A small self-supervised audio encoder (BEST-RQ), trained from scratch.
Model: arch quartznet, activation prelu, depths [4, 4, 4, 4], widths [192, 240, 288, 368].
Rows from block 8 of a small self-supervised audio encoder (BEST-RQ), named by matrix and row number. Rows with one number belong to one channel. Each number is 500 + 40 x the weight over its row's rms, rounded and kept within 0 to 999. All counts start at 0. Numbers have three digits each. After the name is the row's rms in percent of the matrix's.
After each channel's rows are labels from the 100 clips, of 14848, where the channel reaches its highest value: "top examples" is what is common among them. Only what is clearly more common there than usual is listed. The data: babble in 24 made-up languages, each with its own sounds, syllables and stress or tones, from a formant synthesiser. In brackets: how many of the 100.
# convs1: first pointwise conv (model.blocks.8.convs.1.weight, 288x240x1, standardized in use), inputs 0-119
# convs3: second pointwise conv (model.blocks.8.convs.3.weight, 288x288x1, standardized in use, transposed), outputs 0-95

convs1.225 097:516475504492435508495499411395447532533457506491483451510542404496536439488563461457432516498403479474584497490440490416484543515505447541478568469474495557530490492473462527507412487487465526490468503543489477521560457460432500470419491445520510463499488494585453542455580490541538520485525484537485585441458494499481513583478501470459571492500459467504544498
convs3.225 105:525497470499430517496524519517506474546514457522426441515480517529483489471502509514460565488436501452519470474514466451495500572405538449457479483510498560426544467462558516449527487383551552490409446481435486519507498510475504545496530520535600508565404594482462512529502409415498487471
top examples: /e/ (34); /ǃ/ (27)

convs1.26 108:454502503496505485505547460453526439523469501546484519578497511435573503565462471543540526424529513625537477500537527507538482545522505470438543481571503480451476541507515583509541491459515464502550507452524455479487533529520477481498472490465451510469502514488489519499503448400528580569488477466433487439506502480529473474560480472574505491542553575452546502
convs3.26 107:494482463489486502533447496482492485460520498424493438483480529471448462477463502492445495503520492369498456482558468499452522554507506523509549508565483480468521476486425548478449473453515441501504472551398512497554530589447524536583478473536528499524482507483543391561494539551518514490
top examples: reverberation (74); clipping (61)

convs1.59 106:455501507467553459501493421476541479487506494454471503483441494457539428514518538513564436520446598465620578466477484560465473482509536529531539574550478543546502511436502363484596514507502550494490518558478575444503444537503522583492458448526480591492502465444469519532477443519474501540486482506423527559407489530454485528534509454583530412500456512525471503
convs3.59 091:533526508489509484462543482535550459577483513477455444455499467565506513518482555517508459494535543527496436504507507544485527493546485542521511587525527512477478506587481406495607466503465535440503465516475527508559466474468501492516544481520613447491459470440531524500513526423531496467
top examples: pink noise (35); thin (high-pass) (30); clipping (27)

convs1.202 105:483524534514503446489554536535516476470519498486454500482599489424536440503548478535505493510476448537528456502548487492472479535519512448498478553527519611503545430540510439487493536528461577547427536516523495512467489528518465490478473455474542456390512557497555434443477570529486483516460521518452496556507529436472496507527479520512418549522523441541470474
convs3.202 098:561463558519503462455546470536542504525542471512518541554549496534534495482554490509460540540571573528474494498525456510575555506512529529428540507571512446513429480473458532460483451487440518462563592510533507522427543439518541445428433502451498543454590474513559438515441462479500489454
top examples: muffled (low-pass) (32)

convs1.200 098:478487520395530535524438474581486487445544483458506446506552541496527500467469554506491530517478514495504487498552514497446475475539466517501551566491461576550458457553502428465527498487498510550517490525397454482517486505454580497501472488512539521524478515555504567534583578548521421499445496467543480478471498471461557574494447452517484467443497569547508446
convs3.200 096:545462465507533464435448539579472505558518447461500478522532546426428524569447501484526538493522484526530452418496555485479542512471417493508475516532461463484548469520521479437556455504496523549537513514421477493462532501533526516506561449515475534543452524476499525513491424479555537557
top examples: /e/ (36)

convs1.286 106:492497558508493466543505517508544507509476536500499471493469497512476435449508493500579458536464549478450569504537482485496523542439369512453460501552464505459456453502509463516456487472425549485515474434509546524449492464552471527503451614459556487524513431536460496448495496509489460530527486505523448459501536534475431563450533493513500566508564497541526541
convs3.286 103:502525419534478503484524477541498476550460523542548509552419490530477529538573495446464507575515571544549466434473582505451535521463464506528537538558516585509496475448484492494450461509482389520456553514452523528541420561506451504510498440463526446442503475563505465475480589474512493514
top examples: reverberation (71); rumble (51); pink noise (34)

convs1.56 108:482476516486469455556483502515495486515473480549546502487495525546551477495481490599541496523533501545502542518456491556392458517470368494489451547448506511448590492480480481484533544512504600474502488612490509400487496519511504519544495464501457486510533499507551594554524417531588454520539495538492524535509453539534475534543498444507510554475528463546459435
convs3.56 103:479538378487532460482470495475560533482452480431499473492465588515499497529553485438518514426494495422463465437506541478489481503535498455526487519434496442487513487489495457505495523506539532460494447511542493558507441570486446499522494498488537542527448508443483502551428514501469505501
top examples: /k/ (55); /u/ (35)

convs1.254 083:524488401531514527512339477493527502535471533528484480477456506468442552527516441562474537496480473582491534536543505554507502515491595468555535495470536544557548516500476555518538500465518564544505510463570433545461550534551550515530476489431508506539498499608500459429450530428405555512534474503525496444540493503499537443543552443426551496502596465462421553
convs3.254 093:493542496499464524502469474488546575460491488490492468460473486442574500554512459506584479506466550578565526570567480453428485482553494541538551416528577478454482527502514478504518533557481465526375460528472493452457493523543434477508558526546453557470510534482561475476546530597470506523
top examples: /k/ (50); clipping (31)

convs1.84 094:430539520495414498432532419537491519443550432498485528484534490557538485528476491564533515527584458465468470489483462501527530536539570498460545507449545500471436457611512414505484503553512472472565536446498487494501483533511446470518568508463571499459393479568511499473467514487501499442447551473492526513471483528512515468461464419496501431503562520498487489
convs3.84 095:538456453521456474555443543472527453515523497519462464491478548510493508514502477482434496481433454529392448434477523499495399493476499501478505574466439474504480472534488460517499469506503547471480525517496477433385476540455474427555534485463581483486470556468497467532503406518480495492
top examples: thin (high-pass) (40); /ʊ/ (35); /ʃ/ (31); white noise (30)

convs1.233 083:477427473521596593478352526433531535489490475530531527494534515552469560394531515481520507538450467484538387461495486518507597501466489475536384496474521568480464528397497481526479486481478620533502499405556476469554498443570512463478528537535561531495509511504511518512445497536514557517542513533484485480509485453454526516582549500495499509553569509469502524
convs3.233 092:513481493546520492493466522491407604540448492471498460543553564492471491544528457465481558548509473481494519428625501412460481563530486515462422479511474528551485485547479436463526531493478555573528474504522535488550457465416525484481457503554500481526447392457529484484490427472460504526
top examples: /k/ (57); /x/ (53)

convs1.221 105:512527401523464511531414473497461495473563610471482536433511475463516537484513521435479501528494423516479462466471561528514503585503502506511502551471513424481436530532467485534497532548509488478528474522531472545470529557496546480476447541507497510480587465449492486511525436477504521453586470432509537515500527540501447391440466477488500470544478528449438542
convs3.221 100:518512549467573513508526462530526466516489494461491476488493490508469523478498541463443473480399537497527519487514486515463508484559470508546519508463550434473465509488538540479548530457459519539545514488627549530444507504474495501526528490493510428533486502519570471527510482524454481500
top examples: pink noise (68); clipping (55)

convs1.13 096:452514460486465467479520572474548544521472498534533474483540471588545437467407535503465509474497504494533560534472522468455572498491541468497448526513528545483435452477493477428495406471528462520517600463471541504506474529509522476563492519504483540422540475535488496498490547508490479499561559564462508588560440538457567478460460502460559525502515524578434509
convs3.13 094:485524514470524536459448380529524458548577477484532509444454439469513512470515551511545499576515486513454538482499503527524533464564581493584515509561510511450484447539543471543495455484503498448515515466506464531493498518530456504567528520481481432517415500565474417487541479478459467464
top examples: pink noise (57); clipping (55); white noise (39)

convs1.190 094:519538488579487483539541569506421551508562537542523475552447580497477543509520460463410474496452484453488395499461451476452477463500511557516546542455523491535477473488586543495496572511527414497522487526489469522595429550484562440521529324506530545505511497480501535504493539507496463466522469520535510525524497418500497472484470509462507492504434505415539516
convs3.190 102:608476396524444513474499498539498569463506522521562465508534489489497498586483564550549533547460546495512522547551416475443482422496517535471465429526485539588475538449452459513491515559473483474472486523459534480495493494469556528501519469561531458439513499460466432544499498595524491435
top examples: muffled (low-pass) (29)

convs1.260 092:479509557439415518489508466485562509474588527491505505489528520474506530512529525509498433514506451551540463495480493457550469507454476487569556501524460554444431503538515512462470396559512549435557449526517514504533489531459469528503499531428526488487532471411508490519440564568483492502476477493479575417541597485477428453533503504580488557494497518463495574
convs3.260 094:550491492452493514492493525445532525451509517546479496553542564539392498506492488503458531536509534524412474530464546561503440500464442520478470453494504465491501439549412527500441586441469445550520481471485574488518509477489485528532529456427535566451442491541547521532498465498547523498
top examples: pink noise (33)

convs1.280 100:470444483532490464495520515470483549508491476544540522453500501593533519435522534509499503494498466439505514535538506451456493532453547495502537527530519449503496452527504480428550502524596566492528503460396453533551489457505508532512514484529412482549537513493479487574539488522475465528479516513499452490431520580478445475467529480528584478455534557492536503
convs3.280 091:470510475524559482436454495547470596481534505502481466546510444538540480505465504510597530497552502508485547473454531571516488525464472499440464587530464509485489452495484541505414467462433467506583531447478442441442586566507508526508472482503408479494468531555536533490456506526425491533
top examples: muffled (low-pass) (54)

convs1.206 094:543518550494526499544503451541546565502545443487473394477473532477557529528515503522502514457467434498502547526525542561458562495428390536529521492559554538445493440493479514536505523473521491444506545597561551512520494445399524434492509462492565474497425466517490482480481498477487464443590471439489451436539546465444457531514440475421511519477486523518470563
convs3.206 096:500456526473464465471543469461495394497535501448466537462437538485494482479438479496425454583518469463496462494504451429464454477500475452513528448421456433565481511487544474491518496504526500613500472561459530491559492472580428538434502566484504425516467556527542489506512534549473483464
top examples: muffled (low-pass) (45)

convs1.261 084:533495461481510427518395401488493469530534482515400573384560517473494491494555457471489477593532493484525473529537577511532496519541490477557495508525497482512448480470538526544517543551541606479572460568495509529524493460487526557546544567467417487559538466528452527571523500410517470475528524443506505520513520470497489476534484502498490499457523464504500545
convs3.261 096:486517469451475463405501500515558518436426465524462488549518533464503535506554540448480478561512545452449479521555474459428494483455486500472522564488485575519502614448521540532509429482533500497522497468423560502506515537470457528514435519515484474455515504543482525483470528512541467456
top examples: /k/ (57)

convs1.94 094:395551493385449461485512442465476457483469539504514569523424475482511530501594540493500511468511522411537508531488538470465488486613429450494398500479534490443502557481545527461412495468510530480574472497438474538472468496501567564484474557578530518474555516529575425536447491462522569458550517488527500520495496499462495497460543506491501484524499551477610445
convs3.94 094:482511512477449547527513500524577611428492571536502549507573422453505514426503501509491539509416489465493473556544480525463501547527465521447496481487477536579546484469520571488558503448518505433427495511507608592596439537472466452545524509540456439503504482425439530483578467524465528525
top examples: muffled (low-pass) (35)

convs1.232 080:473481481569438472494351453494510514427486456522508484455544497418481501471449431534518470474519424513508529441488544419540473486479519476482441462479522502521479459432444513515506509523513568589547539469523465483464489465513490471497541534540488508544485527498487507506533557510481513565529564466507510443528521516419542497610602497540591490504514484508512535
convs3.232 086:475534460522536504476510532577427446514519546530494479551545502449522508537520372522503546450418484490541472487495485513490489500476466500557546512600489522487503458501514484502443444538459479469513444462526500509498549481532509425497540482535606561546471507480507465530540442490486503505
top examples: /k/ (71); /x/ (47)

convs1.133 090:419478464447566398490555509429458532469511446481578627442480562470498451522463517560491504476498448469584499503496524455529514437554543514484510511535506481543532450533486457534493484530593529495438457479552505482524474475489465524484519500446439531557464448516540521550429543447440499524509561567451494474513500499466483537523534558558476454527461470469533483
convs3.133 091:474486504511548531494451512512513588518576486422532487550520500509428477534469547483507473503480468531457593562440510525577532489468526485512481501454484525525508489542504544443465500551490491545550438481530496437525532540533421526544565443515538532467560506475465475536531513473469464540
top examples: pink noise (36)

convs1.238 105:480477525446432525533446504493486526440524531452473530518469563495470478528396599421520518490549488468545492451492530551501488509469478482516513476487579540524513473441508564479536412517533560460521592485492511472453504408506571523495502472520532509440484438495556539494519508498464467502504470465456469528458514484468483543479529567511522512523476468454459510
convs3.238 097:493489578451495499506479457490500562483519508427461516521479500484442543532479540501496449557528563467570530417459505402556527477461472423496535470478510417520447482535486394423518520519564532492531444515490525471490524496450478428453485499484536473542437479465446526521443484426490466494
top examples: pink noise (45); rumble (42); clipping (34)

convs1.70 108:538502522495452443519476607461516515491508478458459454486582487507512494519509476518512489514526468532498555494511605527474488485500493535522474488537465377529471453534456444527464478515488472520472485451495537481472536526512497464485445407587463420571464527546471518468536499467525569500601524516561586541510552531502524517492497586555511419549482557512580560
convs3.70 101:444467515548517498451486522556486458489511573437545504506521431462493484515509513436445535495517529557539465437486461521530526572489589496483400461462486536641498461455507515493505520557484444541473492533478486534515544475440536470476505514552530493486493465542590533452544607532571494499
top examples: pink noise (50); white noise (49); clipping (34)

convs1.145 099:524435510456461520514477502469486514494479424514508498452516496609561499538520511493497465467566492484517462444437435557483487515447516508506566426534497479481449499507514516542542519470502446506509484499570452530481531514522474494484475557540489445442504475480531456540475520499489512468438618502615515522446477507567503450457499451538547499540543489520393477
convs3.145 099:536495511476467520488469517547550535534464470581481487469509503541460498562486503473491420518459493494494473525478521483498441495542490490506459464502513462541463456518520583521421435480453498413498570450534471511529496474518493465480531420498527519441447528501519507484552423552494498456
top examples: thin (high-pass) (52); white noise (35)

convs1.227 092:430487510536533472511525443502502505445518523456545545537498556567495434462565553492451558463424466470498553540487529453502521479560514554472491488472490479502451457467482480498514446538521535513444469562572546522523497482464519555530477552522449528469482463511485533509500506559451533545598480491521500557515393535497556475594511513528486511538526559544404492
convs3.227 093:589503479482554546477520426463530487530494551401519554554529497496474501514534473492460483485515502543532480497486437489499457367573527489562494447561504466503476463507444478415488508534422512503542501471420514553438462493407453487522511518492463563463498442470497467462474537521473522500
top examples: muffled (low-pass) (34)

convs1.5 093:511473511515464465403403503527481525507521461506506530498490577546511479519547584484513507412598480421453507498482522477502535513520551515492553475478520496477474445483475497478429507507456508471532464546450501491555497503526500443546448528563466503489566534432521488525438514551562547572511466500542513546533524490457526521481456487437415560511547493580441486
convs3.5 099:472532546524504529529609516497573545506460575561489482465516450487534516464540530521562563523481523568489505521451544500558431542563506513564561483491472424559544486489473540561505567508508529456487512507566486534451477538479491560442499443474514522471479535622447506579410445513470527457
top examples: thin (high-pass) (30)